config = dict(
    train_examples=195000,
    horizontal_flip=True,
    color_jitter=0.2,
    hidden_act='relu',
    widths=[96, 96, 192],
    attention=True,
    upsampling='nearest_conv',
    label_smoothing=0.05,
    muon_scale='match_rms_adamw',
    orthogonalizer='newton_schulz_5',
    adamw_lr_other_params=0.00079,
    batch_size=128,
    lr_schedule='step',
    warmup_steps=520,
    weight_decay=0.0,
)
Rows from block 6, named by matrix and row number. Rows with one number belong to one attention dimension. Each number is 128 + 24 x the weight over its row's rms, rounded and kept within 0 to 255. All counts start at 0. Numbers have three digits each.
# v: attention query, key and value (stacked) (model.enc.1.3.attn.qkv.weight, 288x96, the v third), inputs 0-95
# proj: attention output (model.enc.1.3.attn.proj.weight, 96x96, transposed), outputs 0-95
v.20:118121162148132098125136123144161104143142137118125143132175117114155128139143095147105103114150132116183151111153130139125174072101107136098153104156107124110118093127146104129109119163157097115107106169116165100110098172134171152133162117120104113168124126146135127118132139140083130057
proj.20:140105100131156123129088134134075090158111116118130126111129116154087188133124137113101128136172149139145165140140120108130133130136140131077103124109157154124131122080124086112152128127114185119107122141123099123148142138124153126132170083112113188140173130124149125137120193130146100107
v.21:146180131125109131128110123153130120095131090137149102133171136152118146126176131118129181157144130098148109086138141163097106143142126115118136130117089109153166122102109194112103117119145088076169124124123112176142147104108124127136115162099112110151114113093093126124169125157157124118
proj.21:148130115139147073123125146104137160140177163097134107127145118127160086119163107139099114106120124146162147122096110107148137119113116137092130124095093125142129150105151130083160079091146149147099163164139109107108122157160148079112117170163140099127144119123106112145152090154129114166
v.22:166121134102212112161094116122102112126138136114156153156137122166161155103114124081161124147130111125133142159138157117087124137134145129099107094111113133090125140159130124161160160123113115160116132131105131099135106132088118110114100079110147144172155108126120094168121152145158101112
proj.22:106129126164138110120173092111119143150134122151152145150114126122182119117100128100101089128132065123112138119143101092121083179123140142083149151109155119161128172141140136101142087126124160142106180122131186135122132122164140136112126170135124108140093158127129123138145120178134135142
v.23:154143135099141130143110161117104149102158121085129125150089150144143119076166127121123100134144166114115112149091148130079167133155151110117143100164139117166081109131101125131130102127123128116092114145136111126129154143149118103078133101137171127157162179129114130118051145127139123130
proj.23:138156107160115184150133169104127165090167124164109135141145159157175118143126150117138130158157111120122125157170146173137146137134143168119143114139106122164112133126117121135108149119116187127166151131155166141137116117123111165157163134152159160166147127144117080113128155138166135146
v.24:144074141133107135154111129134126149112155167072154137122100153122147156127151085152120148136143158122085151147133110110110122113127110110139116114153171133089136151156145120138122150115095106109114122113122138109110108163136158107130154072145111138083121190134125084189116099131098113138
proj.24:119116108090130177118176146113160134089084101116147126080128105143132105140112133115144149122116153146124171139152181140146123131130133099092164102122132141105075113121123130147137144172101092122144108094145148179158104147168149160113131145145113110132168129112157155093126157128129123103
v.25:112135099077159112119140132109100150121116128152166141095084101113161121144102122133136117095091119132149130172145104108138117161139130135119141135127187143180162173152102146135131119154103140162120118124137124131114159071135104083158140161141080156137109120147105111092100152122117142145
proj.25:112124124108107125157133141136150163110111129107117109147183084108136147088136098140140097143116070111155113077129112160148133171136165131124147113145120149110176103112106126151155150117140104136131094121091120129126117109126078195151142158149104112110128140125119137169138072128105116117
v.26:117141114102133140133118114138170112128106155179105159126079099142153106167103166130156163123145138129092137135125120079134066134148128124094118126115178146123157118172107137124148129165151146123117114097073146076134117122111111120114108168095132129125100098150131115116151158154117156130
proj.26:132129155114115108149096111131103107143124099115099122134124143086094179087115080136124132151092136137117108114080102099151116152142134181141202121153126103139139144140101149150147124117071077142118128123126160112140119121084094116138111125122146133122128152083113156128127113161113164118
v.27:126188086133132099146137140114130136109145170096145110114088108092137153128163091160190100160149125132119169127138101079107144131098147110131100109168144137145159143140125139128101140170157099146107089147112138137114119133136135105139124108115147129104151153085112111163098091105099129131
proj.27:137141111117100132108169143143136161138105096083149094102150106150137120120119113096160143129073130144119090110122125113095115152126131128129194135152157080156150122129161145124119098140119103116171158139165158122138156147130094151143140120123075089109088095117138148161115148124139132169
v.28:119138098138108155106142160087136166123137126125151072144101106133114166118156103119176145136144119108110160069115120157156133138102113124174135165135113116128154149089129156091104158146134149169134105082136103125153099144125139141123103098155106148111124115151108123134150091106119184143
proj.28:134181135111117157098166121158131137153129146130139111138139122165121080139117135123144151122140169129071094151122114123092130107151121100146156115115124110138138120149122175152094115113140100132110127108175167124135171159097096072146126164122109146104089100166096131159131123088122135151
v.29:112148118100157161122135115126111167124145145111118174125118121143140104147147127087145103112154147117118070181138158156099181124174130129126127136130146120148094142125091095106152090138114085178149108117118160120153123125154109140118134073130183139116123149146121103095118101147147107127
proj.29:126159125149116147139150129104122128111141108136120154141128127182157141127131159102136105150161108130137120157174142155143156129140131126121102095112107128098090152091135113170155170131145123146112166150121114162153085153081074170155138084155166135134137140154114084121166112145152143147
v.30:105100135145155118097139145148116117154076110144137105144145095123123100151137146146115050101139151121162065089119117135178138118108120149163171141128126146157113136131130146101114124101158105142147121140119114118103109113190118138147108151149123180139141105116138112110100123126168098140
proj.30:115088141111135120151150100121126137129171124107117126137129173139122141135116104152125093138152101100099124125157107125103187119110165136125093102093123129127123143142160092125121122092133148160123124118090123119122157128100120143153160151146093188159085120157112106121064100070136103133
v.31:099123113138153097115115131079124136171143139109114107135152143138135116102139107169151145133150130122120178108108147151130155089100091141095133146095143115144130106127164119149132168122155168176126147120174144117091123090104148146126079138096134124106057154152127130086121159134114126118
proj.31:134132161115103166166115106152106079125114120127145130125075094130126128157097136132152153153127103145132137146162170102119070104101113154180096140145125127096122131141113163119109103149126146113126143151114134156149112131099106099117091131125140140125133094171102107187115117116107119067
v.32:131081144108102107124167094134145145129103130131153129132097125154129113123142134126189068136155137135108127159142114107149142134112133144134138120163114177157139117165129135128138094120100111134145098146116145164152087099140068110105138098088117125171103119091119156141096121090112180131
proj.32:126106159113145117164150154115110128173151125114160131112131108092134107128157155172112165133132161118129131151150146149103140137107092153088111091151073139141114090117122179156121165150149138134117113120130124105145141152155127073117098107176109092075112092121105125156108120147120112129
v.33:116113145150108102130194137090160156148077123121098138116125090134120115133126138146127141126131103143131120141116134105124131118150090100128170162092144157090153082128149192155099164140119095143147111064107124151129133130106149151104171118116081140140146139141148111119146122161118107136
proj.33:126149152100129144116111107094132119140137129110140163149088123180071118139105133154125123162149103118088203173141153135120175138124142130106070108134132143155140149158111123157132118106132132108137112095123106155143123143118137162116116079144150146156113176138134102092137133139166121113
v.34:132125087115083112107127098119127136108100149139105108110120138104127099144105102144135172158131153099135154107120126127137166098129122146168106169126117132158102144075136105093103129158104124107172136145073148158116142098108149102148134140152152129149135140181188106110118124161159100116
proj.34:115173127125165124105133134137159093137116126129178150110175146141116133103113125066114145118153116138132113156153130162134106135122143153114160145117129121125128162133045090146134127140095177150120146130124106090131154151116121143137133165096137166152107131130118143102186160107160148140
v.35:109108203124172122153132107120114190129107175122142135126135163156115145075138116140101114119143108111100126148130134105094144153123167116104119097195110146148083140131099116129120136154123098138136090148127140122133130131165097126092145112118106082161137119098153130111144119148146125142
proj.35:116097139149172104134149140133118099105154162130157103106116122095117100128156089139120136131135188088095129157139129161145134116151172086107190118137138167144150103154193171132151136103119170097144143093122114127128120113145110133120110102137112153122120088127144131142138112117123145165
v.36:090146128153148138091124170100111083134102135140152135118130121125099133126134142123127130117157092181122135092106134170172116117133128138100179102097168100121132104128168154144131169082113123104129137185177141116140132109111119135139134165115077091138143126094119111113117150136098144108
proj.36:113110117130099127189075085152139095120122182082157152108134119109105125137115102145163178144158163147133135111100135153133126107131115131161078151107136107138130135112158140130123123164141064156143098132132128158155124138091144137114111134153101132146130171122114170115149129160150136128
v.37:114126177194111127126124136145119158139083172097170107126142173104099156142124113119160108133158130128135155136145113154110124123112162123101099133164076130138124109120093109122159084140118143121101116165129155119112074137133103139118152169129124091173098124124137161149124109153110143105
proj.37:130096110111133089149154132121101098136159123136130115109127123133131086175100137186113161115141194136130086128123102126138101115126187107111139089135154153145102133166140141130107104122111177134172177130164141121149107112157117095124108125139109112131193123137131119120143126117124157141
v.38:105108105106140124137109118124151119108095171117169114116112145141135176171109106069107143101127124126151105125149185089117128094128129180156136113150072137125144118142126133135117150162076104156142134139096109124140140137153154159117119132140108161115101090146096164138123159092111147136
proj.38:119083120147132111123119103136150143139132117105150155140140128107133112180105138143124131166119103098099106128139155161140072133079114110111097153121131132100125069147093156097118153079095160092130132103122142117092119122122130045109117152105129108132124131109162125102134131106099128101
v.39:152096130113106119106102150088125132117133114154153123125102108087113145112168140138121095115158146148140139097147157121140158159125139144098171120154166082161156142128104104127133129107105167101142100146116134112122158141161124086167138110123084069103135129078137124167142147163120114162
proj.39:150115142160145147133098162131138113135113173116146122079184119099145125110157150138098136156149150175109157102128163145148134133148135114142147132130182177123120139130149144132165147158088115126151167137179107168124131101119115110138124134141075141144125167110114166141161144141154150146
v.40:114152113113125147146128134191114057120148108145101150157148099132148147088131136141168143163090147062125129128154130144123131144136139099112121148130145120101148111136110139140139125114133129111112182102149089141096165126125099180151116113155112154088153129155149117098110088110142130105
proj.40:105093128076138090155128109140132148121125124137109126189124141141129141117115132103165041096113143158162144128103120060129173115140109141143126158115134128137132139121155069084125111132111126123111086163126108094160135137133166151135147160105122145113140115152129157138121130128141119117
v.41:150071131126133124105119149086109177113109126105147158156111129123147159132162160159136139149129122128106097162096124158087172111131100119168122145158152153156171133103114169107142129119103134086118114073125121168125129163142108077136132138122076125143157126115123132138136122124112118087
proj.41:126135161119141123151112193130120127136124170137126143189138124124120132122131135077105162153157115134130155160191120103155153119125151105083109064125129158135151079130159144126123151125130126116117105105108111182107129136087069137134119170126118128099136129105124149134127116137113152113
v.42:165086138108165136092141138143111144136143161158101104135147165160104134079132115053111100127130142127147133114147127103176109142176154149116144113106142125069080112111160094103130122144122127112147125112154096124117098139132169129136125147122125105143123164101139132160133154090117141152
proj.42:127130153153075152126109173139136116101098120115136109038099160112089094085106095144125092132079138110145120145141123119139154118170107139124103112138091146097129131132101168131097111119108070142144123135113106120149114155166135122145122109129129145130138119118107125125108132159101095149
v.43:114123124134149130137151136090165120121065059120141092136171141156115152144108123123098149109151123145125110148142103103108110146099110153123115110125178129163161154150143135147119142135143138101061138135091123101158153136144154137111153159090123105120103131127145110142076155103112128163
proj.43:138153119128108180092101127124169125134101086114162145162103106147128156120151129103103139168135097113111154130114119197133080120094145115143115116144116105121148118115119142133126164082154149112171105107099170143122122121110126148160151122148123067124125095103119135124097121087158113135
v.44:145156123107098128136125132163094138103126118104165103079110133170109113117155136139098112113173132142135137099125156153089086148161176123128140102138164113128085139106136103126137098093130172108122155148126130129137112175126124092128085172152165087128097130126124126111122172142116162148
proj.44:127122091153154113165105157120144128105108090101128136116176110117161146115122157129184144094124155166104125132085066128106150123135122142156164121143111127144138128144137141118149113128134088126154185200097148129094156097120095111133123147117113127115150096154135141142159120143157138127
v.45:160098123157105152132101090159132121148150143127146097109124163100129129124127121125099113113134153116185135138179171140133108157138130145117152133081095148091146101120128102140148098123112090136139131116115129135107121139189104131087142117139128179103155147154068074127138130152106145141
proj.45:144119136120111102120112121098108154111147111150110096104108132144116116139127149163121077105147121152098122148115154075098151114106117113080121156134168164123102119124126081128141136094109140048152161117130123098108116107166143072110113122135167097144147132126181135134122121139126112099
v.46:118109179101150138117143137150108140102119107107147166135137140187141144070120107113164149123130105106138111149139173128128134163153155138115094112154099122110108120085124128167155172143132084142127115112120131101155108167107108127136125142095090121150138121124121096073159097145086098127
proj.46:128128121134151116189096121125140132140159135133117108141138136112120141113117127125114139180142150121107180109128112120139137097189151127129106176151174144176156104165106131105142125113136144140130144152130099085173106106119137153095122142102106161125202143124165144151126143112130162145
v.47:166102125117134114136116114151123118140152126130101171116182118117118141116141101119164134143076109101145078095143117082120100157154151147098160164098150119131161098138136169154114127133176077156093120125124140135076143100128132113160134135152130175090108116139130123119090123110122128136
proj.47:117130102123110129129135104101149139150129072119135106127108128120138156088117149081116068131089128142146168122129183115120163159123112124115115162111114101106126168112122140118129098173124087067114123152116138125159112133162147141110152128109165109088094122101091139126114116120139109078
v.48:135154117155067131128181123104119125113133093099108172122142150144133146152115134110160142123133089111161128132122145120146144156103143136095121116071096110153152101119155142168141114149138128154120158137165113163134109125139093124104116184114134148133070138091129119129097115087118173103
proj.48:116096104153131125152101108076127110163206107127113137142101123123156117123128157129091131128104132129124133103104147127105116123145100139135058125146091099116105138161096144130151147138119122142150159168132132150139105096143135116161115171138136123113157096159149073076143109110155118121
v.49:104143102154141099131133112108113112140109187097153094115116140102132174149121110153177143120159097111145138094135123121127127062104128111157151133119112142135169127120110188164113177156122091146105115126146130143133157091105127143119117099127151149119157081155110163114135121153122122097
proj.49:090114124119128107130146114120129129130121131126108141141110147106163093147106082112150170092129104162116133197154168134135095151092119119117100115127135157135120118134105070103097139141139150126120125101098080093119106109108151067144121091129134082147118154135090104154137106138125144093
v.50:097127120124172135109104105130127092162117144109124129144138132110136189151113120067148161126138135107133094092173166148129094143134166130110124087148132105104150143157151145136132080128094090130127136148151139128159139145112098131141132165125100140136104119131141175157098139106068121097
proj.50:098096105129105101138121114126141135160116112097134150129151139117129108106139139107122127159128165104128105126143127130126115068121142132125136146080147096118144098149149147090105158108136130122113102160107110076209121134118126070108156168119108122097126084103143169088152115105118106107
v.51:112129080148101125126089148123108110088140180134104083138127170133144180101109153157121114140144126133135112109138128109134183165157132125088136142108131141156143123162101123118144152124082129124138121131150118119113135122163066102165133141136137089132177165136109125122076124109101150120
proj.51:124103122065106092142130139146114113117139165108148122125122162073117141157145143131132094126134188149160094117099151105123119081100140087102116123126120134082112126095148106124092116111114122126136127129145119124071112131125110132150079124106121076130092113124121165109170131147126104094
v.52:141128097111112157110069140118130072116144088120140123138146134130113156101149085141164109148118124100120095119146112125104119102117150167130110075101160137147116193108136110173174127123158134101144141163142128128179163136100149130107117143136129109107101139140114116100107178143116129126
proj.52:126130123117104098124091125125137182129100091124107123121133139114170135129116133059141124118142116160137134137120124167143069089090129120128148142104132138155117090113135114094088155110145094144135111139095136060138110102109180115141141145100134110079166110132110112166128144155121129133
v.53:134120095112116107165100124174127103130130148095129093126093117105125135123141113123100152147185174115184095131143159137125171130125167126144136121148184117164109102152127141106111151115091114148120091150114121119103148141114090143172129130146089089121169113105119153116084119120110138131
proj.53:140118111112103108134112100157152114135117119146174170134200090128116146121118149141128121130146167137148130127113112127106149111138101129166165153122104110110140126143143141163110119139124149115075147132138130147145143142126098135138127156134084110081108137091096200118184123100140154082
v.54:160106146137112090110161112120135152117112105162164079170124131128118120135117115146102097121149151125156123143170138130113141146172109152138150181138147117119158136135121111121085134113133143085100154108068124113129155124091148108122136100096130088115129084153113155197107133132146100127
proj.54:118154119094140159102136171124147164130113145112129126123097112100117116144098147139106109129119093165093176125157121118156108169101150141111107130147176143106148133120122134130131128101101148134156116106161126148114106179152126114100142085121084090183120184097159150161119126098107133139
v.55:143130138095119157155120130071182153128149103136088106134094155113144109189097147128128157143117132130110165152138113117091136118137103098148113123125104132148115117118103136168115117089133163122120161122145129121094097083120116159124103141153175074141152162142121134128122165107138095095
proj.55:141170114129153103115162143160105175117172166137118139127094128089130106156116168131149133123128116136147110102091149076109088124075153147084143129160182114113110126129090096116140083150126132120121126096126103132120125109125171131159157118175150120124112112148176120130137142112140127122
v.56:108138101149172137138111170127116131077176085175083137130136126146140157085109144121121127116119104108124103138101137135099141171136142082110107107117091089095139102130161134156095112153152095148131093134149103112121119136143121113167145109139164112150133126129164166139171130165116131116
proj.56:146111125116128160118123154121120141115154175073047086098091180077141137102147114129135134111074115151114118095104137102152150130130172111081141145123152122117110138155117147148128130116130089127118131144137103154125121104136121152116115118105126155154142120142127097093131088093121134157
v.57:144131121107134139127106158124122080102163126144181167125136138113115161129137136099081101105098129126132099115110127121109118071090121177168145140153107112160135169129140095124157127142168162152147166154086143117108165115113143133148085137142098127111109098132097137140147135122181126126
proj.57:145102134153140128107113103161095142128130125149103091158119156076203120134151100109121137136131134135119084102109125161173090153114105130149127136097180127129116138118151140104158135126077118141119108115166151128111119136102148084140145119112109132132087151093154126158109164160095144153
v.58:178157078122120109165115115154110102081129148143107115144123126106148157120130162160114175130111143103117103142168132136124113136150131071096155092156158131150143140144113114115103125092150147103149129077180111154151150120115085123150159112109123098107128156119127159154109123096130138108
proj.58:148089132158132079083100209161135124131139129098134106109111128125137130082116146107120136100131111136149134141135096106138122143155192105144124111149148101121129097102174097124093133114139097152168152141113081137114137121124146099155122170164106104149107138125125135136109129097138161132
v.59:103126130111135159161132140147164085149128110144188116090095109118151132125140156130095134108147118161132156116112184110168106135124089152152158116136149119106124189099135154118090111110091142138167118113147120131136159114122143115149103091144095121123169103117109123154182142109115131106
proj.59:164141131133141145130107111164119116068095158117130153117162101135107110155172116142148143156151117167114141159129098086111156131137131145176099148105157163145121104124127087101149158138121106161158153124113117122105165135070128066129109135159145146150123153113107150138112152128110110155
v.60:124115147126181140141152126112120115128150154132116137123094120139150112163149097135143136162115150063102126178121139145139141127110142145135126077199091126104116104112152073111140166109116142105103144099067102148118144118151094123142133097132136137142165132119150104123141084133149120155
proj.60:127112125149141111122140151196160140139144160162145103149152149106107141121101111169128142102118123150130153139132121111138151125160110153110113132164136142114120095123115129151164166152112182136104134154149108111160137089145130114130139174160114157148147145118142135215120139075111151141
v.61:119114076138144130097106094123140099105142121164115080150111116097141115141157158146116136140104148155104156119142123129142161063092105110140165131128121133121146167145104142135147104132120131101146142166143112100149169151138157149129190101079101147071116122122119155113135124161154119114
proj.61:123125188147150121111114156153149150146098152125139138118160143161148152122117115119120143093176079147159151090166142149161095137100140128144156123143148152131123115088162112104092170128140111146138095092120146152116113156073156114100140139114118121155134169126153119115126125175157158124
v.62:077161102133136113138138128075121073151151134113104124101105126132167146138117125164121177145161114080114138145131164122128136171098146102115113106156156121154126144132147130121116145087135156134126140070114146113128155114123060112131106096143128104133173136133154081126117118158136119147
proj.62:117131095123161141110150111140125110137144135162124150141158144089139133115132123158124121103128145166115159169103117121105128077144123130168104133155141137116148120154126081124178156148135187147114136192132112096153167088145133130179122143181132128162114114122128128155166123093152135146
v.63:123121134127122161144157106128179125127123110137140158107137079123165187105141086130157094120118113153146101110106166099151117127103110117134122113137112124084138153093171105129119124138104103152153098106125137177137139119118100087152151087120083127153132106160160117161173126145108111155
proj.63:157132099122101137142131074135124118128117105113133128124197114142085121143184147155131150128125136120120124166141102149125181126126157127108129137085164133169097141135143134130152131136125147187132149135165113088149162102096132074095101131113150161148127135112086099127128144117123099151
v.64:095146112115132131141124119080137196106099154130140167170159068120094130118126159115144117143094098091139142138141104131116161115156131109136107120123111154121128164151113106118114095164126136154101122145122129133107143138124166124111132131142088110130145123136145147143178105126045159106
proj.64:129115139168114122113134133120135082152090148084081104125118112086107129143147122144135138126128150068134130155119104102123095102124112135108090167062105146128085147136119139092097151100161094093126114085143131144123129140169124110117085103149079127113144138118128117127143109087113131131
v.65:105122109105162147117106146141128116184155085146093128103116163181147113085163153151122121135168156146096119120125104111112126129137134138091135124115133151116121156112151117148110157118131139074125118146188141123117087156155130103099120073135150132132119155147125107120072163125103110145
proj.65:138171115095123098152152107144130129123167149203134168151148143078164100115089120077124123129114130150162097117147133124128120133140095121131119139122177097116155148107174146128126126109104158147137115119092084122124139103124093119121149149107180104149144141153119127145158119163152132141
v.66:134124103136131128110122143130168115138103142094161120133161158135114149127153124146071165138124130140147168146124124133112123123177142122109070087059137113116164153132134120146120129180132137091079099120149128129143109134107151114137119101092070123155160091134140135126143117146085114104
proj.66:130106136109085121096130121134139098140116146091087145114114137110127131150106126124086105119101079120123119104117123148113091112127110111178181163148115133137137110130108088112101083092108075086114125089093106135119131145107087085152118165101124116087117128149112132114120152169146110124
v.67:088134128093174141115113149114133178116180158147156134145091106116126132133138133171072114134150175144090144127154108083083180104180113128135095126141141143102135119139143116112123115142145143108115116161109149108108139127125115142108133086105104105135109155152150151117132118152088105108
proj.67:147123159129144115147164094125158111096120172169157154141160140096177157144120129177116116163174130146132091152120113123136123119137128134121120159151104126119145164153160121122168106116117102126115130138136112128135165098129085085147128110145112105101157158156091184109172115129129155103
v.68:149116074140105160114090135112168184082132114154064142126149121081117106128105119134135162143135089161119122144131125119117139138126124094150121116142132124128169142101109123120155133150099110132164108152138119166106121092115159139137196136111137110152135139107129104150123134154080100091
proj.68:161150089106121112121106142129134139171096172091092140094155155101147149118151147147184135130098107099129130106132122155142094088130118144156093060140135087121128125128166108123135140123122125136117133167139138105151151117145163101168128152139117167114181140140105166122138131107156147126
v.69:102105154123085159110124131104140175161143155120113137170133132135098128143152139139124130135120121129149132144136124123134091108175146103098145131062097161140117157159145089116114132130166086116128127162101128103110083127121159136130126114115126112122099100104132136137178107218122134134
proj.69:133129108123145100127159122149092073110121131135089116147156100138113132167108107146110088114130107110138137134134149134115131097101119144136118154130140126102128128130117138106139139089083075115103134063153138134126159123117110044143113121090108114149139189104141105159103109133090130129
v.70:128133095131139118088127125158128173135095110153099129097163146136153103084099118156114159128150113117142165135092103149116175150160089145087206108098143125103151122108101140144102121134141121093099091095146153112122130144153137118147157107151130153135153122094142143156131123097111151129
proj.70:137134129078090145143144159155100131148108133150111149129099155133116151131141131139137094140130120128143129065136158105137117122148086145142097121116102142132163127134135171133093134116108201148121152146091088159093093115139123114142078174115142119112109186116129169115115141140138156142
v.71:131116202136116102119141146120112131144125131099160145170129119126118106109117129158142130138079126139138171207123121157139126118158105125094131131139117097168123070084098110124129124131156074131097141162099132117134151130128155140103119112158160107139108115106099135158120153121124088108
proj.71:120141119159152139132154155138144127098127120128156113128160108152137134154104101150139081163168119124113121123168130103115103133113150140170148153172149112132112107136125123129151115134132204111141155095173144123153113098105148128117147150140097144092107172125140116193114122126121188159
v.72:126129118115109124088149115167126150132147129096101102106108085159087096154113121174144122130175088135162150111112155166137133141152127126107126144133131119161166090140121172080150145135139078140162119078083132123126137125144113174133144098104132134139125104082134110115143129166124139106
proj.72:102109160092144135104146165098128118091053131150158105149141147192118157129162161139133126114136135131116157110096160099110097109156113187102138131088099136123099112101070137111151113121101115164106144112122133118131139112161114149149118137153120109152121147097155120129119125143116117136
v.73:150154103142148088125133141140156106119122160116114132113095121181109101115078156114118111124130122137125145147100116133068141168162120122157089129176212153132114115133101102124147116149122111119144122073149157134140154128138136123117136130161126123111177115155132130145087141093108106113
proj.73:109148131084121120120095125154125115099082114131152115200175135125152121130118167129123102111123154150130147126139114164130078092125124126143206126101103111147110148091118091088077142139113157122135102154107108114119107105150107150139135141128122110127124074155108122130115130145149129101
v.74:142131102129079139119134120126125166112100103154110138100143110053111177136131140150149148117134118139137127124131153076126139128146131120182142131088133129124090165190116115173160130127151106122125144112076117144116119135109139130132090115080127137120129153144172140115128097120174116163
proj.74:142145112118126156130131080126100138124133129119104147102101139159170136129154101118123121148138084105107092134123141155099129145084126138150122155143126115136126138083187144146151111153121055100115138164138123128095154101113157089118120108110102165104101172116136107080124154107148149090
v.75:087113149134132161135139121184089160146160155109159130130114129141158116158130108122142135133145106115135179135123115147167132150172094122149150104118143100102167139123132126109094131144072133131090101116090141176131084137140097141127143092117120108146105115081115134122143125130128073170
proj.75:121121135126121176093158116084157126143122124118148080073150151122116105158141141161068110116135153154133106146160082139129127122156098113143116135081132136102139123164107143181120153116143120148140190156149163123102143132125093108129112121123131174106123145143129133120099113167162125134
v.76:126077091137137124097092171131157166125162172162125154092166131134132132114142147138072143154113118143118121148141111133117105139143124107100139115074128155124148133201148126148099139108136127115109144129120106104140133123098155110126156181125125099139152099121099110128134168143089105095
proj.76:167134129096097074125114107152149114157123124095149168105151161127121155153122185140160138123098112130142152094133104133131116120129091110178131132119133117106162141113098084119127105095114152118091112105116132122090141126177133090143124116103112144134151129081114173155119154141080104115
v.77:147151120135139174153162143125113081167123119088112092129123160158149177173118126111138134137146143156134137104123126105159103134123171135142105089102136110139124139104133083101150134105093117103144098083142145117096131144172095118143121118119094132095131092118116176166130091151156147119
proj.77:092122164087128172130104107132133121097126161119102100158117118127092070127080077116062123125134111121131124123129148144124100097129142125105144110142148140135146106119122154114098135130141080146149121130110127124109113147085098162083153150109147082137109108154136089078094126136129124122
v.78:105124134114137075160129117136125088145111156115161125147145189124117155109195151111090129125116142137132121148160131096100129095135170116119122112074117147112097154157101126165141169133163139085093133172126129130128100168109118096144141137158096136152153120161108120127121124099128127118
proj.78:137130080161136091124156083181112102181167109125126150084105098122152140168116170088130124141118113097114138131176144133110159176111116128144115179141156158096127133148102139120125158115101106125117117118086114117139105139107131083138105116130147124136114096140099121148128128160106109130
v.79:128120105161120148123159132180117165113145111113080111136137120147095129158122093122137134145137089168127110086097143071132133123104141144103088104137086105156107185154136105150130161174107127136151111156142125117122129154143136106175154075119141131133117140122114147088125106149095141121
proj.79:162107124124140154136135128117143140156122147191081122167131170113115117114140138116083146104123141104131129105096128154101089072161108129091100143117141102125116109132121121124128178123134067114110139093154125122112149086107114118162145115119162126130156149160134085130140113183155142110
v.80:113128131123121179120112126134163166102140108132146066153141120096165100121115126145130158102136165141136161100123118144161108131132107150140139146119159110100159102098132148107104119148126140161146120131110141134140093146145107127135170127083103148154148152054122088131147089188139130102
proj.80:118119155127141126135110148110121125171112148119153096105112116136096142138175127185108116149126121147099124114118175169161133110152105142132110101119124105126116075154110121159162126121110112137119118191174137136146148167120144122149105138108147120131160175127111181105144146089088144168
v.81:166129111122145127141102148122147057087154112095108126151146136136132145155096132116096117112100168136106139137142124143131108134129159124117091117155112147135146132136107125136136140131127127122171137141088089088116162131133115093116092170167077137141124132157127111067134114143158191093
proj.81:144099156191142126163114138124147133155141159148162160126111090144151143119121100138149126167123129136091148131093186127146127125077139106111164125167126116145101135151120132153097141119159082116117120148114139156107144159097139135117158149146143100105131093131137156179120168103088155127
v.82:143152166118138112129168138137099138114184122136138086092100145167123110152174123124111114145128136100127122097136114147143129097142140158133110143121084101133091137071134105118144136142112194135148134156116109124121166170139103129111098075125128144091127144121107151097103133167165124100
proj.82:127121185134157121160155111153158125104170161139135136145106108134112094143112115126119155128180148150118158131096162124118118155135170145097139156176157168136147135137172175187129148147154103099098111174139114134139122149122144129104125146139160134162150155142137105105113132157107150126
v.83:139147111119162096131117145135132158126173156155154098139152153142139122120098131117130116120096140123106132128127116099103136131150097175159111142165165126126103128126095093109134123114061154146173114125143147141122117101115101079107158162197116098150139137086084136108145101145104115113
proj.83:182129133122136132165095120169140087131163177121164131143135097087102097132122167165110109158083161144142122087128138191150145098134128114121141117148115124139109122184155119161129183120088102134116116168153136146122114114119123120146135125110135130124146094127102159117153138110113139135
v.84:109115139129097118086102084120193105117092113113139162140116139120132117105141146103129122117113125151133127163172090124122094145190123141164120138124168149090124109173139142142130118152134125102123146118093141111140090130111113155087155133113106139134096099146140127158170178138094129168
proj.84:107157105133113098103117105091091122166153138134120143117153126138145143160128086122117091144099050130116096137118106126092092150090120154134143134096099096125129142143103101099116145107109167123114139116076157140127169123151106107170109143123090127080137145114112114149135121089148145124
v.85:101139094133158171115129139112159115154153168105105129157129089125147086130083119120129118106171152143099139166113132103093131118145122076124156165117158171119136105128106152125171109108165086144145118087141182132148102119132121105138141147150116092156125120119145126126141093147132119084
proj.85:145153101104139159111109151128115104082092134121162084135141084119143148131117127139149082112129148145131154126173081152147153100119124143092143092128114124144119118103157138112132099106052107156120121151136114146115129147101086106133111143119097088108102093165107159135137113109143109164
v.86:169109186130086141107143129120131166120114124161082126101107157160150110146123120158120109118090121102137097149122115137096101145119121134075158128134086122112100133125154168124095135144144131133117133128112091079123160171136149121138104103112159129151118157162157147142158100134109130189
proj.86:129148148137135126145150139132106144154119125177104145163132133143124167105119115153133086104136103114127135148071179127123112123120166155099112152180115132137127135133163134113125142145173183125100116120164180155132155107111146136141121141123144136126117215131156149142102107110118154102
v.87:115111118122075137095097131120138145086105164143111125154121141152137103129093164112099094114115141136086137111142088148094150151168122119132138132102140141105129127160125149126141129128158099118142141145133173146105107156106162128147161119179135124135112094127113178148189126173072123115
proj.87:135151110138127149133133144171134107149146150109101086142133125132124152149147118150161112160148123106129187120108110143141101104141100133136116079083118158125111114151124116076083151143101179109099127145147144137127154135146134087179073156115111126133160150143109145150080111108155139105